Weights of a small encoder-decoder image transcriber.
Training: adamw at rate 0.0012, batches of 256.
Rows from block 7 of the image encoder of a small encoder-decoder image transcriber, named by matrix and row number. Rows with one number within an expert belong to one neuron, the router's apart. Each number is 50 + 10 x the weight over its row's rms, rounded and kept within 0 to 99. All counts start at 0.
Before each expert's rows are labels from the 100 images, of 14848, where the router gives the expert most weight on average: "responds to" is what is common among them. Only what is clearly more common there than usual is listed. The data: analogue clock faces. In brackets: how many of the 100, against the usual share in percent.
# router: router (encoder.blocks.7.mlp.router.weight, 16x128), inputs 0-63
# up: expert up (encoder.blocks.7.mlp.up, 16x256x128), inputs 0-63
# down: expert down (encoder.blocks.7.mlp.down, 16x128x256, transposed), outputs 0-63

# expert 13
responds to: minute hand past 5 (38 vs 8); minutes: 25 to 29 (38 vs 8); minute hand past 11 (27 vs 8.1); hour 4 (27 vs 8.7)
router.13:38 56 36 55 58 52 45 51 45 50 49 31 52 57 55 35 51 30 69 49 42 40 71 35 46 48 56 63 48 43 45 60 36 53 45 51 39 40 73 45 52 62 63 60 56 32 55 47 45 43 64 44 61 42 57 49 43 52 61 74 58 45 63 59
up.0:46 55 44 60 53 51 36 67 34 42 47 42 51 62 50 38 60 41 40 53 51 46 44 44 36 47 43 52 48 71 60 53 46 49 59 44 50 40 59 46 50 49 61 61 51 38 48 49 48 56 48 43 47 50 69 54 48 41 69 51 48 43 48 86
down.0:47 60 50 47 49 59 51 55 32 54 51 53 50 63 57 52 49 35 30 66 47 57 51 64 48 46 44 55 57 53 43 44 53 48 40 35 53 68 58 47 69 68 40 52 54 33 55 47 54 37 36 40 75 52 46 35 51 39 63 58 64 68 49 47
up.1:69 36 56 45 33 45 56 45 57 51 51 53 39 37 52 55 50 62 47 56 58 42 42 44 52 44 65 73 61 55 53 62 49 68 45 54 37 68 44 56 43 43 42 63 65 76 50 65 75 33 58 35 37 38 66 32 42 41 53 51 52 44 38 30
down.1:73 50 52 57 49 43 55 45 67 50 50 48 37 50 43 63 48 58 63 41 44 40 40 60 58 49 48 49 59 50 25 56 51 36 68 70 43 38 41 54 42 35 45 43 42 58 49 55 41 51 41 44 55 37 39 54 60 48 53 53 52 42 44 59
up.2:39 47 43 52 48 54 38 59 58 53 53 43 73 41 45 64 48 53 50 54 57 60 49 41 55 34 53 53 54 79 51 48 57 57 42 45 58 44 66 46 56 46 57 50 48 39 46 72 41 43 43 64 37 63 42 62 53 57 62 41 22 53 33 76
down.2:48 41 49 48 41 42 41 52 62 44 48 41 62 46 58 72 33 41 35 54 59 50 45 53 53 64 30 32 49 60 72 45 45 48 39 46 54 75 55 47 57 51 46 61 50 29 53 46 54 57 45 64 64 52 47 51 59 62 48 60 50 33 67 62
up.3:32 47 55 57 49 46 42 31 46 54 57 37 63 47 50 42 58 44 56 36 37 55 32 46 58 46 63 37 53 49 37 65 53 44 58 50 41 61 47 54 53 51 52 43 67 39 65 41 38 41 59 39 28 44 53 37 54 33 40 59 55 57 42 58
down.3:43 36 54 60 40 47 49 62 41 53 60 34 40 42 56 70 60 53 51 42 60 41 39 37 34 50 55 46 52 30 67 58 40 50 63 47 55 44 46 39 35 82 48 40 42 52 48 32 45 47 54 52 63 45 57 49 50 48 62 71 48 50 47 39
up.4:68 34 67 41 55 26 67 47 43 48 48 60 40 57 34 43 49 47 57 55 73 38 49 68 51 55 56 64 44 66 60 35 47 47 61 42 53 45 50 42 34 45 42 53 38 34 42 50 69 67 56 71 39 55 56 46 40 55 50 59 51 46 48 58
down.4:44 59 30 47 63 66 55 67 22 55 67 51 39 70 41 45 48 48 44 45 48 49 43 38 43 61 66 57 59 41 44 57 58 59 71 59 54 36 61 38 58 35 42 37 55 75 49 53 56 46 62 54 44 58 54 38 48 49 40 62 50 54 38 53

# expert 3
responds to: square case (74 vs 29.8)
router.3:58 55 41 48 51 33 52 48 60 53 47 45 44 52 45 39 45 53 42 40 42 54 68 60 47 43 30 28 40 50 20 55 46 58 55 51 66 49 50 49 57 54 42 34 53 54 52 52 43 70 71 37 47 41 56 52 52 59 52 45 44 58 62 48
up.7:44 48 54 55 42 49 51 31 52 61 57 60 41 51 40 44 30 42 49 64 52 49 52 52 52 52 53 65 59 27 63 34 56 49 74 64 45 45 45 53 23 55 51 48 50 56 44 52 40 58 46 54 51 48 35 55 70 52 52 44 44 36 59 59
down.7:44 51 67 39 57 40 59 26 76 56 48 48 58 40 64 51 51 59 54 23 59 48 43 44 55 47 53 46 34 41 36 47 46 53 44 64 30 64 44 53 55 53 54 51 44 44 58 63 42 57 63 54 49 42 54 47 16 48 53 41 50 40 33 51
up.8:56 56 41 47 68 42 45 54 58 55 53 38 34 57 54 27 44 52 50 54 61 49 56 32 25 55 42 44 58 53 48 51 56 51 58 47 49 44 50 56 53 44 38 62 69 59 44 71 47 68 64 38 56 44 39 62 54 48 50 43 54 45 49 50
down.8:53 53 60 41 45 42 45 51 62 49 48 48 50 50 68 61 42 56 62 33 53 39 39 64 34 64 49 63 27 46 34 48 48 39 51 61 27 70 61 63 62 55 51 52 35 46 57 58 47 44 45 60 48 48 51 34 49 42 58 40 46 54 45 53
up.9:49 64 75 43 50 47 55 48 53 52 54 39 70 45 58 41 49 56 42 62 65 55 47 51 45 38 68 48 63 65 58 30 48 27 53 74 38 45 58 28 47 41 69 56 55 60 56 56 51 42 45 38 60 61 44 39 43 51 67 37 49 49 44 51
down.9:64 32 52 52 50 42 54 51 56 46 56 45 45 35 60 56 36 56 51 53 49 47 49 40 63 36 42 41 62 56 54 60 62 62 38 57 44 55 43 48 56 38 43 63 36 51 74 56 46 40 33 51 32 44 64 72 41 30 48 71 49 50 45 52
up.10:51 40 53 41 52 42 61 63 40 65 51 49 35 62 47 52 30 36 49 50 53 50 53 57 54 47 48 58 38 60 43 49 58 55 39 43 48 52 41 42 52 39 59 51 41 49 44 48 59 74 65 47 43 58 51 63 62 42 43 51 52 30 40 38
down.10:54 64 41 46 65 39 37 54 73 69 50 54 50 57 51 41 53 51 53 55 63 39 60 45 51 58 33 42 58 64 49 58 43 60 47 34 39 47 38 38 57 54 57 52 48 70 40 43 41 54 47 39 63 45 62 40 65 33 46 47 49 60 51 44
up.11:51 57 44 47 45 43 42 40 56 63 34 43 37 55 53 54 55 59 55 46 60 40 56 37 35 61 61 39 65 49 45 34 42 46 45 41 38 61 51 59 56 41 44 51 62 51 52 63 54 58 64 36 52 50 37 51 56 47 50 36 48 75 44 65
down.11:59 47 67 35 63 35 37 51 56 61 51 37 44 58 55 46 49 69 61 55 44 43 42 57 44 66 41 64 62 31 46 54 63 58 52 59 31 57 35 46 55 49 49 40 49 53 47 58 46 47 44 43 44 39 61 33 42 32 56 51 49 57 50 45

# expert 1
responds to: four ticks (75 vs 24.7); minute hand past 3 (37 vs 8.5); minutes: 15 to 19 (37 vs 8.5)
router.1:56 48 57 51 38 56 52 41 35 39 53 52 63 65 49 60 50 41 37 43 46 54 40 55 55 57 55 67 42 60 53 47 34 55 52 51 49 37 67 45 25 37 38 39 48 53 39 61 40 42 39 59 47 43 61 52 56 34 59 30 33 34 56 71
up.7:57 59 47 58 70 38 46 51 53 59 60 58 31 63 40 53 59 40 39 59 73 61 40 40 34 64 46 48 43 44 61 47 59 47 57 38 60 47 40 32 46 38 49 42 55 46 70 62 64 50 50 49 41 46 57 44 56 46 46 36 44 64 51 47
down.7:58 45 63 47 40 57 58 51 53 52 51 47 53 41 55 69 26 64 47 50 39 51 62 55 44 54 56 49 42 47 54 56 56 66 49 51 39 62 50 46 53 49 66 56 67 36 40 37 57 41 44 71 67 62 25 42 45 59 49 56 40 39 53 48
up.8:56 47 58 43 50 32 53 47 45 44 51 45 47 29 52 49 36 34 51 48 40 54 54 45 52 33 60 62 50 74 32 73 40 67 40 46 54 48 57 68 56 44 47 32 55 48 39 53 39 42 49 46 65 57 34 54 53 49 64 41 52 53 44 58
down.8:43 67 59 54 69 45 40 49 41 44 59 33 41 53 46 47 63 35 56 55 51 46 54 58 53 43 38 50 74 51 50 27 46 44 52 58 54 42 54 50 60 52 28 37 39 49 33 29 47 45 17 34 28 50 58 66 48 29 43 64 53 65 33 54
up.9:41 43 61 69 57 43 55 50 46 41 44 34 41 58 61 48 31 38 29 39 67 54 32 52 47 48 63 39 59 52 50 33 61 52 51 47 66 36 67 58 51 55 38 73 48 49 57 48 57 67 45 50 35 51 63 54 64 42 30 50 49 57 65 48
down.9:57 41 26 42 38 60 58 41 76 50 51 64 49 38 41 66 37 58 38 56 50 47 73 46 47 51 47 41 34 37 48 44 53 44 56 41 40 56 47 46 41 53 69 60 58 45 42 64 47 59 59 60 66 52 55 48 38 74 61 31 60 43 61 43
up.10:53 37 53 35 53 31 50 39 48 48 59 62 37 37 43 33 67 71 48 57 39 49 55 51 50 50 29 48 39 61 45 59 51 47 64 47 52 53 40 51 58 70 60 44 40 48 53 44 52 58 65 63 57 64 51 53 43 42 48 73 61 43 46 40
down.10:57 31 43 56 53 51 62 53 62 74 49 56 46 42 68 56 40 51 60 44 42 44 47 52 50 60 55 56 50 83 52 60 49 38 50 53 53 33 41 45 37 53 57 41 56 51 56 62 58 52 49 46 52 52 66 55 56 68 61 44 75 57 59 53
up.11:30 45 56 46 57 47 41 45 51 48 48 50 41 43 60 46 31 43 34 42 58 68 37 64 60 51 59 48 62 53 68 41 56 54 60 37 53 38 60 46 44 64 44 56 51 43 54 61 71 51 31 47 34 58 49 54 61 52 52 43 42 48 34 56
down.11:55 39 53 46 49 56 61 36 66 46 37 38 49 41 39 57 43 55 41 59 73 32 48 37 35 35 40 38 32 37 59 48 24 42 43 53 66 51 32 46 46 68 50 54 59 46 60 47 48 46 57 52 49 51 40 44 44 76 49 54 36 46 56 49

# expert 6
responds to: minute hand past 11 (30 vs 8.1); minutes: 55 to 59 (30 vs 8.1); hour 11 (26 vs 8.2)
router.6:58 44 42 34 57 43 64 41 62 64 43 65 45 56 50 63 42 36 57 55 56 56 52 45 40 39 53 49 47 50 75 65 62 55 57 44 41 62 44 48 56 53 45 59 56 44 54 53 39 41 30 43 56 49 49 46 54 48 58 53 42 49 32 41
up.7:44 23 48 42 33 34 51 54 57 60 39 46 58 64 45 45 51 40 35 60 38 63 58 62 63 53 62 50 53 40 65 43 47 44 44 58 33 51 52 48 46 47 50 48 50 47 68 49 42 72 41 62 49 73 50 57 41 55 45 57 57 45 46 45
down.7:58 58 48 52 53 45 38 45 60 51 41 48 60 51 38 40 64 42 40 59 38 34 29 51 57 41 45 58 54 68 63 50 37 44 33 46 56 63 47 58 58 49 46 46 43 53 78 57 46 47 42 42 35 50 47 52 64 42 42 37 57 50 57 45
up.8:52 39 38 42 55 44 58 59 71 53 67 57 57 59 50 62 50 69 49 52 51 44 48 42 49 57 50 54 53 56 46 49 51 42 34 49 48 48 40 62 65 51 53 50 46 32 58 51 32 57 53 61 43 33 53 45 49 67 60 64 39 63 39 62
down.8:42 44 45 50 36 51 43 49 44 57 48 63 67 57 52 72 69 45 60 36 47 29 36 55 46 52 63 38 71 51 51 31 56 58 49 60 68 44 40 54 57 56 50 49 55 45 47 41 67 36 48 60 67 50 56 56 57 61 53 41 48 42 50 61
up.9:73 38 57 35 46 61 64 67 56 58 54 57 72 35 70 53 41 56 70 46 50 42 47 60 42 56 41 40 43 53 41 53 48 45 42 56 56 67 43 53 51 55 34 55 38 44 46 45 47 49 53 65 50 28 58 38 49 40 51 50 28 64 63 48
down.9:43 42 35 47 54 53 55 44 70 43 50 49 48 51 48 48 47 58 76 30 44 54 54 48 47 47 65 71 51 61 65 44 63 31 58 33 35 50 50 45 41 50 53 60 63 64 53 49 65 57 56 54 68 55 63 55 53 79 50 47 46 38 30 62
up.10:62 62 54 47 56 56 44 39 62 59 67 43 54 57 38 51 46 51 42 58 40 71 55 47 49 54 41 47 50 49 47 57 53 33 39 72 37 36 43 40 36 28 63 40 59 53 66 43 38 50 51 35 35 55 50 54 44 49 47 49 49 47 59 53
down.10:46 36 71 32 59 73 62 49 59 71 44 53 54 49 38 45 42 57 59 59 33 52 44 62 56 56 42 59 68 58 49 58 62 52 46 74 48 58 55 55 53 49 58 42 43 54 38 57 57 29 49 59 46 44 52 44 35 54 45 58 53 47 42 49
up.11:49 52 65 53 65 49 57 53 65 47 55 53 39 51 31 38 43 65 54 52 71 58 51 40 56 54 54 35 49 48 62 50 47 33 62 53 44 50 49 23 24 44 55 66 32 57 45 55 44 51 56 52 42 62 41 48 55 67 44 62 37 37 50 43
down.11:68 47 58 60 60 65 56 63 57 46 51 55 37 57 48 51 40 50 52 51 56 50 36 63 47 64 43 57 56 54 33 44 69 58 56 51 45 43 40 61 45 57 51 46 50 45 47 61 48 41 36 44 53 32 35 30 34 65 45 50 63 42 63 30

# expert 14
responds to: square case (100 vs 29.8)
router.14:55 44 44 43 44 50 33 56 37 62 57 40 63 53 54 37 45 60 58 50 55 45 35 65 37 38 58 51 34 58 38 46 43 48 61 49 52 40 42 52 59 55 36 39 35 45 45 63 44 49 67 44 31 41 49 56 46 68 54 51 29 53 45 68
up.0:44 59 62 56 59 48 62 50 62 66 44 59 57 53 52 33 54 44 47 45 63 46 51 55 39 58 58 70 51 63 56 45 36 55 57 34 61 39 55 34 67 46 32 42 46 49 60 57 60 64 48 44 53 56 61 52 49 54 38 57 55 49 41 52
down.0:49 44 51 58 52 52 51 51 42 51 67 62 46 42 49 31 67 34 48 40 36 55 56 59 51 65 61 59 56 53 49 32 51 49 35 60 67 45 52 43 55 32 34 52 53 39 57 51 46 48 44 56 51 56 47 32 61 59 42 55 44 60 41 51
up.1:30 52 47 25 47 61 50 33 62 54 52 67 49 62 53 43 53 51 51 50 40 52 33 34 41 42 52 42 54 43 63 43 54 54 37 40 29 64 47 48 51 36 63 48 55 62 71 60 35 45 52 58 52 65 67 61 46 51 56 39 57 43 55 50
down.1:57 58 48 44 57 48 34 65 45 42 58 64 35 63 60 41 53 59 50 39 60 33 51 52 64 33 60 49 50 53 41 57 41 55 56 37 55 48 58 57 42 54 44 68 57 43 49 61 53 38 40 46 68 22 40 41 55 45 48 40 63 35 46 53
up.2:41 54 66 61 55 72 33 57 48 49 44 60 31 53 56 55 65 48 65 48 55 57 60 56 62 36 63 51 44 76 41 29 63 41 48 48 43 40 56 29 49 46 51 28 50 57 50 78 52 38 44 30 40 45 41 42 37 46 40 35 48 55 60 52
down.2:52 41 68 39 60 33 44 42 57 44 40 54 53 55 43 67 49 62 52 65 46 51 43 70 74 39 41 50 39 32 67 48 45 45 57 55 38 64 41 53 50 41 63 57 56 57 40 49 40 42 35 57 61 53 55 51 59 56 62 45 38 45 49 57
up.3:66 46 36 34 26 42 46 35 60 43 59 40 55 51 55 42 35 57 45 52 38 41 40 44 47 59 60 65 52 47 44 67 52 42 45 44 47 35 42 58 47 69 43 53 42 47 57 54 44 69 61 59 41 42 56 48 52 45 41 62 52 55 45 58
down.3:48 43 38 63 54 52 58 57 56 65 56 71 48 38 55 28 51 46 41 42 47 41 44 30 42 65 42 67 56 38 37 37 77 58 43 65 64 47 49 61 61 63 52 49 35 45 65 59 51 56 56 51 48 43 41 38 39 44 34 68 63 61 48 51
up.4:57 35 39 36 47 50 73 55 44 46 50 46 45 47 40 39 33 41 46 37 57 46 44 56 48 47 45 50 47 56 54 53 32 48 58 48 46 52 29 55 60 59 68 52 36 60 58 50 54 47 61 26 62 32 60 58 40 52 59 60 51 48 58 46
down.4:50 39 42 52 51 55 63 62 75 53 54 44 49 35 60 29 49 49 52 35 42 33 55 52 49 59 58 42 56 64 41 46 65 74 51 65 47 44 61 54 55 67 53 50 56 65 57 68 65 52 50 51 50 45 47 47 29 44 28 55 64 30 49 40

# expert 8
responds to: square case (96 vs 29.8)
router.8:57 38 43 38 60 41 63 46 48 41 54 58 33 45 52 44 57 61 55 50 43 61 56 67 49 63 48 48 53 44 56 35 52 43 51 59 56 51 47 50 47 40 39 53 39 35 40 38 50 66 25 59 82 75 26 56 49 47 49 41 50 56 44 44
up.18:62 60 69 61 42 44 53 33 51 58 60 60 58 52 49 49 53 53 56 40 51 50 57 67 61 51 45 41 42 56 41 57 43 43 52 58 65 42 34 36 47 55 54 23 29 54 46 57 37 36 52 43 44 41 51 46 41 56 50 45 38 67 67 52
down.18:42 65 65 58 64 50 49 66 38 45 43 56 53 48 52 55 50 49 41 67 52 42 44 38 41 44 44 41 60 44 41 66 40 54 43 37 64 44 33 58 49 60 49 33 27 55 53 34 47 58 49 50 36 45 56 59 56 44 38 54 72 63 63 52
up.19:52 44 34 57 48 42 31 38 43 47 70 46 30 60 58 69 50 44 60 42 37 46 56 49 70 49 52 61 67 49 50 72 48 51 55 44 54 45 52 57 37 46 53 48 55 56 50 42 44 35 53 50 46 56 55 66 48 39 56 46 54 78 53 55
down.19:60 37 46 40 50 59 50 64 52 62 60 55 52 49 43 52 66 48 62 55 55 64 56 36 52 57 51 62 45 40 39 43 61 58 33 64 63 33 36 63 48 47 44 59 49 67 48 48 51 60 58 34 39 44 64 43 43 47 29 58 60 52 47 59
up.20:61 44 56 51 46 33 59 44 55 36 41 62 35 51 45 43 45 38 57 48 59 48 37 57 40 57 45 64 60 77 43 67 50 59 41 40 52 47 59 63 56 54 52 45 60 45 57 49 39 62 64 65 52 51 50 40 47 38 59 61 54 58 33 41
down.20:50 44 40 43 51 58 62 37 58 68 52 42 60 41 47 51 64 61 75 53 43 50 48 50 60 38 40 42 45 63 43 45 36 57 54 59 43 46 54 59 63 50 49 47 62 60 47 52 45 43 64 44 41 40 70 62 48 47 42 46 43 41 28 34
up.21:54 42 60 46 43 57 54 68 43 38 32 47 50 49 57 46 67 34 38 47 32 48 44 48 58 45 60 54 40 41 61 48 59 45 50 49 45 67 61 40 64 52 34 50 44 48 53 33 71 67 45 49 63 47 46 39 49 31 23 46 53 42 43 46
down.21:56 56 54 60 53 46 44 49 58 51 54 55 41 35 44 53 46 54 31 20 46 37 48 66 59 59 54 47 62 45 57 35 51 49 39 56 45 55 44 46 66 51 33 63 39 42 58 43 54 44 38 55 48 40 34 60 56 57 45 53 44 45 71 55
up.22:64 49 53 41 45 39 57 45 42 45 33 53 45 48 37 58 57 54 56 43 48 38 72 48 70 46 35 59 69 43 47 65 57 50 57 64 50 45 55 66 42 47 52 35 57 56 56 54 49 52 46 56 42 38 37 34 34 50 32 70 59 63 49 57
down.22:74 52 31 54 49 54 40 54 40 55 50 62 55 46 33 60 42 58 37 52 27 48 44 32 49 32 39 43 47 52 41 38 53 74 38 38 65 53 42 49 53 69 40 47 40 55 36 61 48 49 50 32 56 36 47 51 50 47 39 57 60 46 56 69

# expert 15
responds to: square case (94 vs 29.8); minute hand past 9 (26 vs 8.6); minutes: 45 to 49 (26 vs 8.6)
router.15:45 64 51 55 54 48 46 42 37 51 43 58 65 50 57 40 73 41 42 52 44 64 49 52 50 40 59 63 49 45 40 30 69 28 36 62 51 52 53 36 68 47 56 43 37 49 54 37 49 45 47 34 64 51 40 30 54 53 31 37 64 44 44 58
up.7:36 51 45 66 44 68 32 51 43 74 51 44 54 58 58 40 55 52 35 46 73 42 37 43 33 43 51 53 49 67 50 38 46 52 44 40 42 50 53 34 56 47 60 66 48 58 57 51 37 49 48 48 51 57 55 49 44 49 65 49 46 61 62 50
down.7:66 67 44 31 50 51 44 58 60 65 43 50 49 60 56 32 53 44 55 44 48 52 59 56 67 52 59 60 34 60 29 61 54 50 51 43 54 49 38 49 51 34 42 51 59 50 39 55 42 40 54 51 52 48 58 42 52 36 40 42 57 61 44 58
up.8:38 46 53 47 61 44 56 58 41 58 50 56 47 46 36 41 48 24 47 48 46 57 61 35 71 56 61 43 53 48 61 51 56 40 53 47 52 50 47 48 50 49 50 42 53 42 67 58 63 67 41 52 55 56 57 67 43 54 55 49 52 44 52 54
down.8:56 49 61 52 50 34 61 61 39 55 48 44 37 37 38 60 44 57 66 51 59 39 49 40 52 42 36 43 61 42 55 54 52 66 46 52 58 44 37 58 47 65 59 52 75 49 61 47 39 61 43 50 41 46 47 41 52 62 30 51 56 66 48 47
up.9:32 45 35 56 44 40 47 45 52 46 48 51 59 59 53 53 49 57 61 35 36 61 45 63 34 43 50 40 39 51 59 63 61 51 29 47 47 33 44 70 45 43 44 46 39 39 39 47 49 56 45 51 34 47 56 45 52 61 32 26 37 52 28 57
down.9:38 63 57 53 49 66 58 66 41 59 50 57 54 37 57 56 40 47 49 44 56 40 50 61 52 66 39 49 62 68 55 39 62 55 54 50 45 58 51 71 61 52 36 34 41 44 46 52 55 50 57 42 44 31 41 48 45 40 46 35 69 54 53 68
up.10:45 56 62 41 49 44 52 60 67 37 44 46 36 40 20 48 65 63 39 63 45 57 67 52 57 57 49 36 59 63 60 56 58 40 37 55 53 36 44 57 37 44 50 45 45 57 52 61 72 51 41 58 36 60 49 47 22 59 52 60 47 59 40 47
down.10:45 58 63 62 45 48 42 29 53 56 39 58 38 26 54 55 45 48 36 38 59 34 43 42 67 47 48 29 59 48 49 33 59 57 52 62 52 48 40 62 48 73 45 67 35 36 69 42 38 57 51 45 54 43 47 69 62 48 51 48 60 53 53 59
up.11:60 70 55 61 63 32 52 38 56 41 46 48 39 65 42 51 53 53 42 52 66 48 43 52 63 61 44 29 37 48 62 69 59 56 54 56 52 41 35 63 48 39 36 38 49 38 33 36 58 56 53 63 44 55 51 50 60 42 57 40 51 68 39 54
down.11:62 52 46 64 43 31 49 58 50 37 54 53 33 38 61 51 47 44 54 40 39 34 68 60 48 47 64 64 67 73 52 50 58 28 57 54 48 62 54 47 56 71 36 50 58 40 59 42 57 35 46 45 40 53 65 58 50 45 51 52 54 59 47 51

# expert 4
responds to: minute hand past 6 (28 vs 8.4); minutes: 30 to 34 (28 vs 8.4); minute hand past 1 (25 vs 8.5); minutes: 5 to 9 (25 vs 8.5)
router.4:39 56 59 63 44 62 53 68 56 47 50 58 40 36 53 68 51 71 49 52 54 42 45 26 60 64 56 39 60 40 45 46 57 48 58 43 50 70 37 60 41 46 44 76 47 68 44 56 70 42 61 41 43 52 37 61 58 45 55 52 58 58 61 36
up.18:53 31 41 47 41 65 48 61 66 47 32 49 64 47 46 49 45 53 50 59 38 47 32 57 55 36 37 64 56 64 67 37 59 62 45 60 51 47 44 52 69 62 46 51 58 39 53 50 45 47 31 50 50 44 53 38 67 48 49 49 46 59 48 40
down.18:42 48 37 59 46 51 44 68 54 46 69 42 59 60 55 61 60 61 65 56 31 55 37 45 40 58 38 47 55 60 65 58 44 44 56 54 39 56 52 44 35 45 47 42 49 62 45 40 64 55 58 48 56 58 67 47 35 44 42 50 57 36 53 54
up.19:49 34 41 41 35 48 48 38 49 33 65 46 42 52 47 44 62 55 46 53 59 41 55 52 37 50 57 51 39 45 56 47 46 62 53 68 41 40 48 44 38 58 49 68 40 32 63 58 56 46 48 76 56 49 41 68 47 47 48 40 51 36 27 49
down.19:59 40 59 26 71 60 64 45 37 46 44 63 52 52 43 38 41 51 36 69 63 47 42 55 33 49 37 50 41 46 60 64 55 69 43 52 67 42 37 55 66 35 62 48 58 55 33 45 51 51 43 54 54 38 43 46 48 41 37 44 58 62 61 62
up.20:70 68 45 52 63 58 36 42 67 53 25 47 41 41 52 49 46 48 60 52 66 43 62 40 54 35 52 50 61 40 45 55 62 51 54 40 34 40 62 57 74 62 35 42 40 45 44 48 43 52 42 47 38 45 31 38 52 53 47 43 40 44 48 44
down.20:47 46 51 73 51 59 43 73 64 48 43 48 47 52 49 39 55 65 68 24 46 54 53 50 65 69 39 58 54 42 61 42 56 51 60 42 47 59 54 61 46 44 47 53 47 55 43 44 61 52 44 51 31 35 43 52 46 39 60 56 49 44 46 33
up.21:59 55 48 64 39 38 52 54 63 59 63 46 53 51 32 45 59 37 48 55 62 40 26 52 45 48 46 36 46 63 48 44 59 33 57 61 62 43 39 50 43 52 27 48 56 51 49 72 44 39 48 58 38 36 56 43 69 58 53 60 35 36 54 40
down.21:46 64 55 64 55 58 48 54 53 57 54 47 62 41 47 60 61 60 69 54 56 43 42 26 66 66 49 52 65 49 61 55 54 53 63 62 46 35 44 59 53 63 53 36 51 55 41 33 53 66 60 50 41 60 67 53 45 48 50 71 52 56 49 47
up.22:56 47 34 80 28 56 51 55 36 57 38 47 57 46 44 46 41 45 69 51 47 54 66 52 50 57 55 63 50 48 47 41 65 33 45 62 50 42 67 36 67 48 56 42 45 44 46 51 46 61 47 52 49 69 40 34 52 46 47 59 45 46 60 62
down.22:56 48 52 48 47 49 41 42 32 32 63 43 54 60 53 33 66 51 76 34 23 58 54 55 58 47 59 41 47 52 38 59 47 43 66 27 40 44 48 47 68 63 54 65 65 41 50 45 57 61 52 46 50 45 52 69 44 64 40 36 44 55 33 53